Rows from block 3 of the image encoder, named by matrix and row number. Rows with one number belong to one neuron. Each number is 128 + 24 x the weight over its row's rms, rounded and kept within 0 to 255. All counts start at 0. Numbers have three digits each. After the name is the row's rms in percent of the matrix's.
# fc1: MLP up (encoder.blocks.3.mlp.fc1.weight, 768x192), inputs 0-191
# fc2: MLP down (encoder.blocks.3.mlp.fc2.weight, 192x768, transposed), outputs 0-191
fc1.717 089:150119182138146098135126079119142106129119128101198115115095140136109188103097089150123153132128162162163147154148094138124144135095105136117116101152113159114136157174173142120170146100155106112136156136096130157103159165143147117156146075158161112144116112151116141109145131116121133167127092116098123175109112138136101109112111120101134141118110110129121141114123125137123105109107086143149146131126113145163136138108133132163101093112099052109137161148101161177101124106107102095119122106171094119137128139157127101135107120096129126142125159111153166089159134119096136136
fc1.718 100:100106094126131111141095174108136138153107155145115142112149094129110142068179131144119120119118164097116099125111089084134103124118120128141153149152180122109110130141143088098134158136135153115103132180143140126095147111127117116154132103102170158106153116124157163114087114141102137109108133069102147142108131131141159147140175070094160121101148127138112101109110130081128140116124123146160126130132154132122150157118140153143128106149194141136128171111184141113143148067108110139120132133124086128064101089141112167136130116149136119119120112105145161151152123138140167128
fc1.719 096:139148098152093124147094153111145154124132113140137156143129160158128162073160157124106174130146164125131070105134091164144145134102114138107139098135117125150156172159111095146135119132124135120140087085149155120161110137137106070124129126148108102167131098161162110143145108132167103160117119143142138135136122099165097141126125135087149113170131082148109131106098117093153114109085141163120152135122183111081124151119126105065120112095106085148118153145084115139126139102149136147148074129142180099131128092110115145161116144097146141130137109133097129125135110134106130131
fc1.720 106:101137118095119158156172145129153134101118150106118136123144138130138090142125144113111146126107197135151110101122108130160126124153176152107122141128132134125079123105141153133125141120120107119127102132071102093124158146148130119156140174100141153136137119135135139090122099154135103200115096131100157128146112152113156109144114108146155143103152112155119177111121130118117116136075140094106136158089151143100146137183132170140110095095079099116152174127123146111134175111086148114093105099130138127172142106130095084132097150150130105097130107122143161113135142098183109105
fc1.721 081:094119125160108126156116136153075122091166158103137124156143107127137129090155149131103151133118118151166124115132128114123126099133135117138145079138146136106150136134096171090126170141123180113135149126088162136158148137086099134108127140127108126170082116060145113122110142110117134115164138113109117112124100091152127139125144131134145115171114094142173135130116127126117074136099152134124093150151103126113135081113155153082187123175127132097120132130113159137123158125100184121139133117148111104113149145082133105121170131143137165120152124140107169069079163124143108123
fc1.722 110:130092112121132151152081181139143085108116103130125150146122116139091096110112135098146122114155115112088117164121153089169137147139169131118150121074146157122137149114115121112163151124124116155155123129119102119122094097121101110098146149100123155066114101157127110101122126122100142114089229129126127122118179117147128121126142110225100138124156142130148127162120131111111157102108132083178144151120129144137121116141118097160187113111121134128150104130134137122178141111145138148115127151117133145107147126127125128114123119130149100081162114109148123106128113108167104141
fc1.723 085:150160129137138126171143094171133138134143104119139148121111127131124156172115087111153147189142092082120138136086142101145114167102176115098151123157130145137102131168131174101090116143133106115119131129107133136128148157143101183130146102132111144169104141158134162124089164103105155126094109109135145142148142158102121162129176161085136073120089098132148113102124146099151121121125112149128092104124137129119132101142115118122128121106121074120128123166154150139113157141140086120132137123072148138114130128068122106131143126158138165108141120106186135075139114105107098107
fc1.724 121:134120131139129099150121154118122127148167127113145153135147160114147107174154129096138104162143145132132121133124127142148109121118114109110185115145130152144134124122143143123122110133178123114130092097174142121126128135120118152131152098121140103143152116149087133108175137149157152097122154153105120092083126137136175151148133099167115153160143206111168158092098098136088115090098148152098110129106133104141129120121147095139133094126143127153095062102135153159112078105165113140095096199136119110147100143109119120107096112124098126137183146129095122105135100105123154086
fc1.725 146:112128141163149119099165129134098136120098122100118155140126139126173162111150160093149126146115176163123200112141159134127169131122178132143126092165096139095113162096121147140089160096145143170140110143167084110104127129134116124121129130124134090120090127124134148119168121130167103120106116102117122164110127136085117116109131133109111155156154100137154138157108140129108140136147076076105164121130118099144145121131155102163144169125159122089110127086119140116128122139137113131128079098120078139157101128129106101155133143129175108145106124093147148126138156106126087059
fc1.726 090:091162103116143120115116115098126108118161171151110158143154136119088123099106078130155171172121115142106171122112126086163094146146089086081124144119166151136157117112123153138120121149158143173123120109108146121150141147154138086161103145108124088098158146119165141138152134145127123111129104122177165117130126122103165138132147110166091116138124172136123115104174140135134109081147117158102142124147112128138147113074149122124122137151068132119113099145121131130135075112136125137103165100103091106110134129114090093155166153124131165138093098122156183132122146119149110123
fc1.727 109:103134136158102157135131100101135145168067110148122132135153125150103084149125122139146124084169127146122135118106149139138141089142156117170154112150170142125110117148150123128136158137142159133128133162115134115106125126116096123124102112139137106087144131115117147101104128161161109175145085148134128153145053152092142161106119106160144159137138127136115104108099140131120117192139147105095133117155049113104164128132129119148150122136115197128117111106142127124123130099110150100139170115151134168103104074155143124149128124148128099086158121100086149114137135100155134076
fc1.728 092:141141153152123099113107088105155066117137155148128148132118152134095154094133139122164161115129081099152136146153156173144126152157127092109132130142116189126171151104113129099121127160123151109116103120141109121130132139138130109124097096117111154150192176126136149133121152144134082131132185141118124120092139115131118136129146120107092092149113102126154147130150131152135077084130116099125157123137118112125113135097119094113099157150137063120148138134113108129109125117143086138129127125129171086145175144120096094145177164153116163119108137114200141091118149112143097132
fc1.729 097:157176143100122131131108107127111165149140089125151120138111129131130109121140112126187140205176099072156079113158114116149135137084143085100112166110135103151103110135124183180105143129123116116095126101126105127115113143151122155121145107080138160106152135150113148131144110114077133144157140102127088157142128084096137120145121101153103137129168138137145134177124124101100111101115115180141107144107143158137104128132158119160143154138122154117134134105136128157131082122108070138124105120147117108152070132133120128138131135157134089098149154118116162128124101160127148104
fc1.730 116:137140138163113113094103114133115119159124140110123118129158138119109117123143100125169157129150148115153130126085167179137147153143132101103152107103144114150129146078128128117105137129125169103172087129119137127190144106133150169077123132132079114145121139137132107152110118095199139123153149110106129079108079129125129139165104124174121115093125133113131099150138100083125121164130131157106117126156146159167105122106093117131097177153093118099078126154138099135142163170102134115128151119149074151150148089141134144134157122105155139119132122126136135078151095130134158094
fc1.731 098:095143166129133131094150122102138125108159172109169165180127128101149135118175104115094089140138123118140123114128164127151098152123115142111160102110130130089151122126161111128115165169140149183133106098125144124140147129108118126084118119150134136101118153126150088091111164129114112120081115128117112117096137130164145124136129129147158159160150148125146154115137134130104132160075138120167138141128115100121131128123174084081175116142170149157108129121093183132185122130125138118107140158089086104124126094077126152116077128174091150086141118112131133111131093119152120114
fc1.732 125:124125126112094165119110121057150121134149116125122082137110127127101155130135117148115123121119147142112121117184136086132151157152117108152151138115132121120120139118133126103151196129129131148121120136146139100124126154136157113132111106161126065116183125146129164145136087126120137124104135152152128130146124111128153103105098073104176140104107166129122147131106094120121058135138106123155123113102131111112103153132159120108155215131133134119147126139128103098108129095133104069155154127071167129155109199125107124152165140117130100127150111126091147134160136122106107098
fc1.733 105:152111152135134138119155124125151112132125083129089130122150147127085105132117160117087147127078131122135138195158108101106156074150153111121106138116144110166123123153132181139158158098105101133109133183114144078129070118114079112114122144119127175150125124160116162091135129125127161139169093115112089149135150184115103164152159123181120128123149111162103116118121140152090120122127131110137123125136134164140127107116129103134107131108111074116139111125127108137111101149122137120126145165171109106135116191136150126132151148129133152116107082123093174095096091122117114120
fc1.734 080:145142121120131098133088096122081145116144217124118163153112128107152136102115112093130164123118087139124123171089131126114101181127076129127113135120135154140163131119160104076097125142125135116149088107120074135164174157102137179093149171138157143102132140173104131088150110132143107152095142145153120129131116127130110111128073130129136126149145129147110147155120105175121128116125127129154091119138108134126107147162128079133152110147143147165067163123086128148138149132140133136136128152114142161129128133086137170129084133130149091078120140116138118140110123124144146128
fc1.735 116:096121119146114142154135097158108139099104063148106117152127091134122155109098120093138143146142160160126106191103177131181148110107139146117125144109185102085113138119154107137126146093159138139123157084120114119120156123132158093091135085125102167068115121133117116150134105085129145130117145155099117111124131120143105133109105108171141130126141121119124137176149115139124153144122122117164078121166149181084115060106135112116159134148153169133126109149114098145150174133105140110107153145128108142162110085114158140138115133148146098096148148149146141133108117144124139141
fc1.736 107:146105134150087112098132119114129174139113123114128108152113134122147101175131127137081079163155085106145101136122157134175109092100148103147139145103163150136133108155151144181097129163140100107135113124121134113116171148109167096109162117114115157077155152152174096119138157141156094099103139141125125122097128102158139128135131127154131158133141150124130153171159120088133147128094132104117145151086101112100092118143111109152154085149144151195129118121132188157149118098143084117125100134128133117109147108121124107114124122152159113105168180143140082118144127115142106117
fc1.737 089:136114110125130142152180120108099140149129187123121137155124158136076150132113144123116160142156118173082118152116099121111119091124139130105100127124180133121111190129167130138131131116151158153136120116105123104186123139114113095097097112138156109092155146132128136084136144126106111157163128148165116115122080137103118123121145180144090084121132186108123141141122178077097117116164125130063133126142146148147114110142105160123119122139147088119145145114161157128147110143159173108148144110086125105108165149115105123115124168091108160134126098118147118134104142146133148091
fc1.738 103:087114106091137132111123165122122088178109130134157143173124123100135119135110108132133111146118132123120120144098130112148138150127122164105121156139143095114104134131126120172095169155138121123142098109123113130139163145173153134142161095175157122148147149148120121118106124120095114196156136138127151100102133128158115135125089123041125146123144085122119141149099145094128118074139098127134167116143135157130144100161135138147082189123133056146119128118119122110110119149153142121105153146082155179101167104123130117148110131109142100145131109123153107173187119129129107140
fc1.739 077:104099156111124141081146131146116154156140121094095118106111119107116096129152110122160152111132163133132097151136129139134141110103084123148175114119107152154106129117168127144110117133114125104132111091182133136201118140098118134115149148154137125183156079158120141155098103111144111116135139124106152139146131133140144145148096142111118112126139126149134123108105085128071166133123129085148141122114119173129098100172116152144093069146184106132196119098139106140139077140165138137122112133103114144103150085127124123113134094132119125126159178144122122060125116133120163135
fc1.740 088:121110114117123094143109145143135091177123149112133138125124145174129107151110121153129143120181166132123139158085103107173150124089154118106142121182126144106138131141110132101126099077081131124134125116124120149083169095099147128117138157120095132098137115145141112146142140128130095094114142091154110069128117096105147149113129120072106127155107157146204100113125146138121120125100073170131147123128159137098097114142091109151106137153140159142168139168133079137123122144129159106119107120095118096092116098135121112132146187148149161131124149113091142111156134139152107107
fc1.741 071:151147115130147117131170147107099157129131144101133100123095169132113162131143119143115110092103139119100059139122132155107099123128133146116117136141119132097093156112115116121119120127111132135148106073143154167133146153111131143179147114115139111151144117114111150131127134121136115149131068138115134140088133080122133117161133120075139118147165159084163099137107124110110154093081118184107097126135147140159126181146181165093128193149166112148141149133097153119142113101125123162154124130086137191164103115117126138111089114171080118143134131125152108132128102127151119150
fc1.742 105:145131118096120120183099145130140143112127160081142116098086172136144162130189129101134125127115170111168104124130128131157095132110118128132159102162160161103141098112095116135129100078142147146129125136127107137116157097100117170124167156132147092156159093135151147142112135150140129120134092115124088114100141122109150149145131109134103161117118190137163158142107153141159146127108120131148112150127159131104114096106182126054112126117165122142143115135129149147107127145141095103072132140105109104137155105128087093056134111147134145119095137127107131112100102153144099150
fc1.743 084:108150116130113118156122095128143142112128135112166084141126158121091166131152150102129146153110102122124154123124193117155145137092146141126103162161109154116138140125152126113150128113145134145159113144159083122088092156110157108145168122144158130129160115116102149086134126152150163151146143162162117131146130111119108124159083070114084103077146132112124127118120101126110083167140127114134107102111146147139104148140118110122116156109116056210129144156164127120165120112067078152145173129121115137132157156120118130102130150150123127114138149125104102117132153120148082144
fc1.744 099:129144120122103149151135141102108184148118133152089117094151124122150139129128112130128125095132102124138139094128172167187115095143108122096101119133120096159107128159107181141126128125118155153106133118124124110120135127137131142119122116147167134085168138102106058161095109087107136098092138130123129119095140100149094160155126101210129105131101164154133152132098184167088097128107118133096118138098120096147120115116118122161197132123157166133145150159087150166136160105166110143159099133161153110136120129138145143118122114126119124132088140104124142122095120145135127150
fc1.745 111:133147147101138105161029161156110100147113152142107162147135166120100153135142102129103111133119098090121119158105071134160131132131144129186110125158096146119145152126121118119108136108154112155131106112133147127120109133130128101123104111115124150113161103147152151148128122091119123146132142129147140161161126120154125075104121147153091120125125140157088108167109106126155150078097166106116148149095164175105102087113147130123117117168149133145158104136111151190143085096129151101147111120105180114140136114091094144150090121110126149107152128120080156108138124119114142125
fc1.746 084:128136173107127079110175170148133154077091113157117115123115098176159114141137115174119144122067133115148116152114136133154124127140122159129113108137130119094106134154174088082104141123120093140163138130126171114118146145128153124154136086102167200100098110072128133130129110143154096115086144132099104171143158145128109119117160131124129130145166159103138120134107122125111130086115112150130140154159124136131157180133131151168118088154139131101117119091120137169150126120120123120148127118176095145175100134126104149122092145139072136147131159116125101142119108114124127142
fc1.747 091:122147166110126123120113092115118132129142134151151121144071168120110151111168115155172139119125115174121136117098095119146130187148129125159126097103102120088146161130100172083161118100140159139072160130093153109094127131124144151152176133129126138136160134131122144116131097144101103136141115102168122073174114127102146129130158154148150108128174155135141100186106086146122128086117146154118108140142144134142134102099103122121084110183136094123145102113133132095119066115133111133096117121108111104175129136093139135093125145144118131115124144163131132082161111116118134149
fc1.748 103:148122155109134139156080134097165139116138146170143110126142086114154158143143088111114138135143156126133165097134202114143135131140093101131156147132125091160133159094101127155151152102117153118157107133099148135114124125140131166122141130132102099081164134190116139086145106107098171127077133109106082121108108123130170145140147145149115117112074123096149154090148100152166136163168138090104108139129101073129144122165152106125173131113138159121107148104137089120154140125140084092119115105105129130113109162144157090110135120108124107117124133130104158144122126169132144131
fc1.749 115:142132121120127137143148104119132107093086149103091141149125092119106129091159117114153135151132147152097150092146139123131086095145149108159136100117125162145134145118109172129136160140113118127148115145118148053131092140097100122132088138127130136117091099152156097147108109078072121139117190060114148161137130107149108120134126141141139120105110149153185080125142110174125083123116146140127156159154129115119135098140155117160183106162138136154135132091128136144156116106162162114122127136157158103121131125124143146139143060145133131097129112160160171101113143126104133146
fc1.750 107:101135148150146145161161122115131120106142133133100129105132136161111122127146147112128151092131129128144163129122160138145082122120152125160163131126183152110073133124135111146111103129171117127119122112104146112094165163120140107128168148149038132113122159108131154152168147175071124087133143085146112142115119126104118100137103099127164161112109132110170101134111090111109140119136092143105099132151140139138152140142153177095126128097156127075151066127119138090129116132095104136138144130147116133113166095171109102090120114130131139128097135137132158094145108181136139166
fc1.751 102:092142090088148094129114111155100127114135118154103142117122107141097114101152122110162149144143092154077113181122104079126098138114124173156147095069123110172142122144109076106116125169142097091120160141095111132123122156121121092120119144149126147147149156139122102105132129104144114124120169093142053135121128121109158137118141104102160139125151114125134125145152152144104126109135121129163172161170101158131150127150160097126129138145144107153135160117147141105101115096081103145151113167124140105109156118124177159159141170133106110124166114131135127125090131159167131089
fc1.752 102:132145142098116127114122159151139105153109131168155095142155127158139160125123126128123145123129133138102149137091143135126134156107113147145099139113121126132096136168117141129126125120128119108093159122078124115110143174150122117153102096131149193107152107154158158088139105129124101139137130136124101128153128078140150143121125157064132073108128130143118186148125183141182135151096168134153126130137147159120086140095126125108088131072078086144115123091150113146121144088163157095084121139172141127138151114088144117132136125127118145085163132116106163115094105124097104167
fc2.717 090:127136162161127127149121152139111129135109169141122079135130113121120148128169137092087133189126105143118139104073116105130098110137153099145165128122087106134122116154114138146101133103132159143201134100159112139151101088144110118175127118151167115145140111114115083154094123117110081123138139172135124168142133116105139144148159151129150181100095136170085097077118140094125095123147113106127127085158139103147142089089115110105127173092155130131123133145096123132131100145110101129103155155164108126106141103153130153164100115146159139124128142166134120174101117130144133122
fc2.718 106:133095134166130158099116128116131101135115104078167057155156159115111103164131121088129091151098134094193141135108131129142186119105139142134116102134148141124148137133112114117101172125141100164123094135146123123138118155135156153145140140118093128106125121157161127107119116150147094144129128128122129101135161139100069102106134110113159131123083133137120105093144108133120177157150137112132060131117131163148093128119100136121144177147147136147145124131174148172124168159137123148123126115134106183128155131111088139090144077121126150098161151125104143118112085128106125087
fc2.719 095:133095123094120132126132149159108128152166114123120077112125117094128163098095136159157167108107123120129104151110154135130123161120092106110123130107115123146127126081149137127157130114105125116143129146171072158127118149156134137119128122132131092117117088123131157113157146122125127116165114149122147140147129159175124122129113123121125165126156097130105171171092136173119146091128107155084121130090096142101126174128123139108155146098142131155103155151113171065096111185139120160149146096145153092087155095107108114163144124060120134115128157127125080148161181125125141101
fc2.720 121:112120157131103126116135131102141114052101151112097148105118129135080146108165108101164160112119121098101169114133157154169126113132123122144132120157134153105142091163113127146093133139090163125164141115147115117155137112094144110139112131125107089096124143141140105090124112171110185124136144078170129130141155128099129142125151121117101131161145142078150074120153112183120140112145154086143139127109101161162186133124127087162118142085142107111125129123139105139163123108123131124150106110111126136180157146136117129183121110143089172141157109119114147148113081145120146119
fc2.721 061:124142093110124123161144143136146139147141115118114167115171127110131156147189104108183126144151160073110126130135134145125126102112106145109135121098148139171086138123161110132126109138130059163166083110169096163163125081158133159121132155114115123128152131112114110103127149127138085114142108171121169156098120153126142149133121129114157129131137123091110131099128139146175156099118125132124167102140107148145149149132097135165079106131093129136106079126107113160164084107142149121145132138107100105112114128143077130140094094140098084151113137139161108180137089117134144131
fc2.722 099:129126125111083096152125141128108156152174146106106129131138159120147119173132142142145143158155111128145135091175076150133080122128101120157126126154133116146146160186114124161083100161164131142106122099154113116156169139151138106133142155116141130081131154137140194181111120143136134130123096111123155148112074111105115118110149099114121120124115152108124161113136127118153133108100135129094129100113141156126177090101092106124072121149116143186100132097124090140128099148139096111137107119143152101180159101109132136128142143104127120119126143139073149084128129147082108132
fc2.723 089:129139149165114123116164125140135090099116157118171141089137097139128126163146117109134066113156137135100113128088128172093127126099115107093140180107120114081115145103131163089100089096107114100110164098097137167166152131150139107161146113122146111163138158122156122160129142142121137141140108116160114048100098124100139131153115147106138146120105169162133131158140121099116150098123092135143156088126122158099127160111093180114141125147154130131156096154118125130134114160110130100162140127175146099141107127155159147098119157116137096103114139155181133143134123141118105114
fc2.724 132:138122091099139130156166090159115145123110124151105110097147153102100140078113115097108119143110100093135102146160182109138112117153114127082167165125148121137160162111150088202113123153097149130151127153149116156207130130143112126126088115145100142096097149153160100154132121117114082129129123136115133160156085135154130103151143082120147108154148135145117130126159115086105133130106115149132093108118158092131134142146175133165157133130107120148126094089123128136104142122113127133161157118144155106135101106142126155155154121165119108150151106143129096111141094145120075097
fc2.725 129:103140107134102139120122160113098121122120131118156136107128146102135127169087103140109109155111124101187094113163154101132126126105147153124115117098175132142116106121144139172151090152112088121095105153077136141149141142165143135133178137172127146140095115103150082180112134095187162123100135144150143124097110104151112148112094122151111155157085095092080092121139124111080117157124108118129110157128121117161085150117108149132145125149163100141106129117147129156115101151147113157138111188163109103172143130163096148129067146149116125143127111130125125130138136109124148119
fc2.726 096:142139136107112134134146101118115126154085147124105121101156145110129125092169139097152141094080109111114110101102142118128135137092111129116135099145115147151108139111096086097131122144112155135118155127129080093164114102124094150122168158068142164106130142152095133134137114151099102146123120141126106132170129133188134126126107134108162164126143153131069150123120150097120151108163161139158124108099112118154178154130125153133161109091132119167179165117112142097181164155104106139152070140136117130134119182109090142098099110126174130129160143150121130154156109113120145147
fc2.727 101:143140088104134149105081142132089140129106173106173123109142100108143122123125157104116111154079117124197070139168151098117133129118104153143085126114130101106117098127098148128139086153131127123135178123170065145145161112179145121131139115145136083155118122130112137134106131149139134124130182145134177096128132149136152128143099127119118084143157147121104117166128158109141122120152139110134122124145119124095099153108097164126115146123115158139096162121113180143185127133099133099150103137098091144123134121123061140133132128107131118124171095132175116143147135131112109156
fc2.728 091:108133093136063147137148149093126085160121086142129098098134134145097130129136145113163148077117152156082126154090125118098128134142169093171162087109149101167152127108096116125122140111122129138144148112144110119108096107127132124129170127109157155151111145144100134141175150113111118141104143146154130129132129153188176129140085140153113113096116151122083159119127114121123141153127149086137107171135127182097152148114071099092134140130128147170133129118140133129123126150117103146119119109158145105125154171100112144072129097106136154151156143128120085153138106106091108161
fc2.729 115:106095118163144129145118151119129071108106111124132102133093120134115112115119174127110124145082131136152156139187129114148122115136151089139166140148071106114069125141120167104186160138185116105139140137125090082150105169132069131100120168123116148105142140136149100143115117138129102160119151165118107135088124141112091100108164148129128123152137135085115127150165119131152124154137131118177086060117160115127129118099130095151158134170129094125123121139140083137167111138116144119109129153132125117094132151140126153124122161117164165140134113137128127108156172129119106102
fc2.730 103:138080118155099146122096123112178134117157193168181101151140138114137146117178105105144141102137136133118115122126155134116160157118098147168146107133120103139135119149135158129084127101098118135129136164128124145123098087093140109109125132093132141096120135101153132112123133086123145097121115128105105144135158140158125099127155116154137175160122135182114139103075152129154119122152096149174141123134101151134148092186087138129120155088125108136138113129122171105131119127091113095075145106125107153142124071119114144148161115128100148188138125124104086106160152124101112124
fc2.731 098:120120134124136127109127113120163146135091112118100099136146156116099131107150132139175160121082172093150139118111098143107124141156093107118136117094149186128108167094085175121093059107123139123125121142129096141169130132144112122141105115085133112132173129129150158134105162155091131130121141151131112115113083186139146127102077127166128145141096118132108116126131139132123157146144151139133121104144102159138109154106109184142121116144083155100097154077162120134158144139124138112179085115140141124133110127181113106148128175123155134109115122168130137118119070152115152144
fc2.732 109:118119156140140165088142124114126077143124151126147132129154147161142132134134116086140121133119106161097115160112084121112151123101131116125105136129137134126131106161100128134119127132126155130108104132120150096080121143136125096139155129139167132136133137154115145156126116113135161103138146140159105133145078122153102107099106108154074146127108160152139131094132150154072116130099132158109109114096145117116167145141133157137085133121098086130149129223150139151156105132117154108162082159146112117127140117085084145100133175125148118185094131135108095173168098088136104078
fc2.733 095:112150131131151136127128083142136130127153095120147123147153165093092118111133145184118169168149136126109113077136154145128141170124123130106167135112109100101121091114148114137122130130120160082105153130129091143127135168119123177114133073110105113153171129151112095128114149126105113152103093143137143143152116136148169132147110085106157143154113140116147134103115124101121128134137141121097094167092102131123093185167142088160093136139073143133128133122127157045124146161128100132103130143099140121092120111142159143188132158150169110082151126120150113122117140122104106134
fc2.734 085:101082168104153101122132121110106125110144150161165112149141154086151148098165146171085178113100093127155137156093130107146203134167089119119125100111148123136124109112154168102099106087097154152126100131190107153133132123096119157151110080101112100126141136151103146170094119167106162168126125164157120127134153162117169181071110085138126125129135111108108155168153118132090147109131141137127127117100121126156144126159144125124089149147140122137110097095121106088146147134109149145125114122146143129100135119130131130127148113136137098118140111135128133148113111136112105158
fc2.735 141:139143110122126152122107153086118132122130132149097123166142094093201111144152128128165044136118084108100118065122140111138140127141119119114126118154140120176121097139079107123128142178137157129134136136138131144122152127126127134123149114139141153103159150093157149133103098140152125141114144112126166153108132087108140129139147139126146126158099142147102174110135156121089132116122069084112182088106126138171114098098124142073110129112149143146133143149148126134130079091126146129151102135138173123132147123177170123133068095137137109134139115128109111139114166153116125100
fc2.736 108:134117139150119139133144120129135134095107124142144170132135195123122141133130130135138162118107054146147142144133121134106115147138117147136114148121146146149120125148119111123131121100147110132164121110173077133178131119135152144121112157140133116098094089118104125143081112133090161143160122103068162173121158144115140176153136143103151142135151092138173103085113084152085146119093147144114086142127098132158164128131135120104102132115101125110133148116126064112151111134106135118113168121122125108125164138111167087110162166151144108130157126133102089165119068163130162096
fc2.737 092:179124083111091121152155111097173141122133130129108142116141164119123128134118169136153148172182135150174124081124108115110181133094124187161094157103136124167162157119145158109158098133160134130102141093136103113104103110137092128109152115133125147122119100135122132134157094139106125109116129122102113158154125129106110110116106156138106116084157127108143072114130160090144144083170120100104130129154141152151096140119125079102142150090120153130170155127154103099135147126142145114148128087107163102157105130141126145108093122093156092108154125126146077109155138134145132144
fc2.738 079:114127120122152108119121136127128116091114163123093121159153152130125156143131132137159123067123162083136117136170151147114149099142124121135129147129117114129131086112128157145131131145110127166098138099140144130113104125148137104113092166118116143232111166115152165116156133181085156093085082129124109156104138144118135129167138161145122066121116120122139168129119183118085097150092109147130125140130122111108126129120124099129151146156137165127145151158125105143122147129136136132145099108126137101129093114119121105098105100099131136111149149153142180086064117090157097110
fc2.739 073:168094148102084133093131089112110096096123108159150105100137117119130146084124121096130136106112125142153137134117130131152083156152128143080129146118169135118116147129113097125121099131108146115152181125094136143143141161130116105119157130110153186153137182107122135129074130120140160127132072144131085131196106129150152087161168117091137139089131114174138167147162106126126154142106077146110131123129108151132128135135098101125098149173133201133145120128163138120118116093140110126099150137181138129159144143136127137153121140123111135132122103132114105090128078147113106134
fc2.740 073:130092106182108118145128144099146139093142110130125153109171122130152085115144184121184099145137113094149121120177088110130149114132117121137131149121125081133141110136116105167091153113165140119089134115116101104151105147142105124096115150153113098147107104092122128146108128161113153147161135142147137115092129165132105123082087173137119158152109151099081107116121113135133138097146136113105140136095130122157166142088125127139159124100145143124146143086156110148121161088117074178138156145132125165105152152108116101123137087110107112128203119126165124116124166129106148135
fc2.741 081:090118127084169137093167141138126111122134167112075093136123165126124096113129121131131151151095131108115087135160114132154200135143161150100104101124105163116151090119156124121118147110125126112128172132188083123140137147125122142153132120107118134143141144123158134081152109097103131150097142123160093111141139154125125130153159117101132124102104145128122130109147102141112157109157154091121069138103137121159093102138112148147132086166092176138152101121176116136181125141154143121120163129157128129115146169106136138087112108092162126191128113136096115143109151106101119117
fc2.742 112:131099108136162151130142140127128119130112104117120113167192121061118089140165126107130113126128116147159082106110150136118176131124109087130131111128117099126145114113147103098126161148120136119124132143175071138129151160134168156098133084134125121128120085128119088115127166135129137136103154092156132101149132146177158129111086139069089126133157161125129129131183139117099131091150140131137112139142134121177141132098131157153131161104130135126156102111141159116125165139154139155128109127119159176101093091141154143148135081120133075137158099152122154107122154108085117090
fc2.743 090:109105101161157122156129137081156106084099104178156105186146087123141122156150119152137093147121138098116151153069129129188090119126102159140152116133116131139121112116116140139132140132139133112182119120129098119107093134149123150124142110171096097139155125132129123094142165110143188152104135161143133094104163109153118127121137115148110153119115122155161120147087103156120109138113146127115083116146117152135118124137127087141120075150133081101120143100144120123112136158103147158135132100145143139154089121143108172133096123124107140148090170158080120154124108179097160102
fc2.744 104:124122173116168147155117122125129133112166134145151144197159169109108082135109167130118120140151148164116133100180127107084147172118153157108116129102133117111129124110148144121116146157099103088136165080154079131164123137127116147109138151088085132102078168138161089121124128162095146162105122116145143107175137137128126135122123122127098101124113110124097072124125120104146131118106168139161123107131100144081145095127105104174091157163109088131112106138114113104097138148135113115096096177116145143133153130115114091129139147139155136140129167094121146138117134163117110120
fc2.745 104:122083128111124110164116124112131179105157092117156082150085107121120126132137136131096083116122138111182093148171134118140103162128087140102153138157141136115093088132154142120104112171135159121153127160204084152145152111108111134116137149121128141127095139120143111181139116146127105156118137155166187114105116141150143121158122138103146095108126098091139124096170105123158129094109123144133134128150095127141154130130139099135119172169079130082070124122132149107136150109172125140132095125144121121181163117102118122157132143148126141124122097154135087147134144141101126130
fc2.746 088:148111081146151072099142171141096136135104178098163139110094118123143180142123124129127105115150111107190143131136165117128117134117148125128096128123086145110126088106115141100166145096140117106129146119113169117117116153153085149122099129121112116127101163151128147117160131095124159124159110161145140154119090107146109143138154111095102162087117156153100076082157131122119141132115133131134138142118142139158093119130127141098111128138145181085151144148139108128158124132114149167063115158132125136116126113145167126127107144143076106148127167183124149109148113068109130151
fc2.747 086:116111142087119135133118111130151163158112135157122137106093157138112155145126143146126106133132157140165114166186122113102124134083146097131115167141143112167062091098144061076145099132147103094151122156137108114169122155109114130091105127104149142135181136141108103128145123121123085144142143141132111153114132116178122143117142125127126083083129109119108122131156108169184125158145126112154139102057114100118140162103140107097112151118144153116125127134137132082120135137143114086161123120119117131139140137137096133164170100136136101150138128123176132161185130099102123126
fc2.748 092:140113153137095124137118045114182142111140154083093099158106119124112133122124065122103124129147121121129131140152129114130123141151117130136128179152164091078135126158110153131087138130136144126153113153163168137102101091132118109153192165110192125089179164131116156166121079126105113132127153077135127120132113133160102137120143127168108159126153137112100102070128115134110120138142123150148115150133141106131163157146135157146126131135147088090116100139139117150122120084123133128156098114134122099096124161131119117163132124160118135144119132131165120160123112168122107093
fc2.749 069:155107116157136133159078136130125126161133111152143125109101147113142085096089157094102164101145130120149133104121115144119179133136172137123133120120125077116119102132165123158160121144156110112119137134126165169112133077137159098132138132130117103093142124067131097140132142144159123136139111171138127091096161131126156126112132123103084143137141166092128172132144142118141171130128150083134179109119157110128154163117165150093117140158100142089134173146098129113113112155126096142113089104078119152143139109114112104117101198116118141137160139101097114151170135117150106095
fc2.750 126:157096118116193136139106175114081111141184063145094152129076112151115125112126145136140094159104158144123116108121100159135092119168110122109126122147136137105085168111150112168117127184119111114141113111142131119154165090138147129101118114103141062107151110099079157154125130141171139125123131140100130091107115082146170102091110143127132168122144101154127099133132138134127128121138132148120148147079141153144099106128134122130143124136107133144159156117120151157116120156130098158132132086105141150130172121143114100136136138144172102120133173135154126112153124178108132099
fc2.751 104:130142129159138095109152104137133106147140098122174193165090195135145121110104107145072123141109121147167165141159124102149126114126102120146145091147163127129107104127132101143150081096133124154128087143178107122119130118125129161131125139091109156127119137143124163144124127166157147160130137159145145132118153098124169122131126119149166115083075084129169101113089104113174083095134156129096121137093104135167153115120081133158117145133119137167096113120102123136139132114122114124168130122139163118154102154139101122097144105163115110138085111134131136102113158132093090129
fc2.752 102:156084158111119102097141169114135140109082124118129101135106122114150117189128138113140104163136107167111126146143117109105065123135108119147122137113163166159115115111189117157135108137113131149116137157151147147112128163152134115143146100150111123160117116144163128138159087062123118165106140133146119127107117115121134092115174136166140076124098142151105109131152121080095123147117116066141123143135130152137096145100120126129110154123115163139101102165142146087180125107131081130133119138123119110129110150167139155119103151106091152141123087146168118106149137073149164150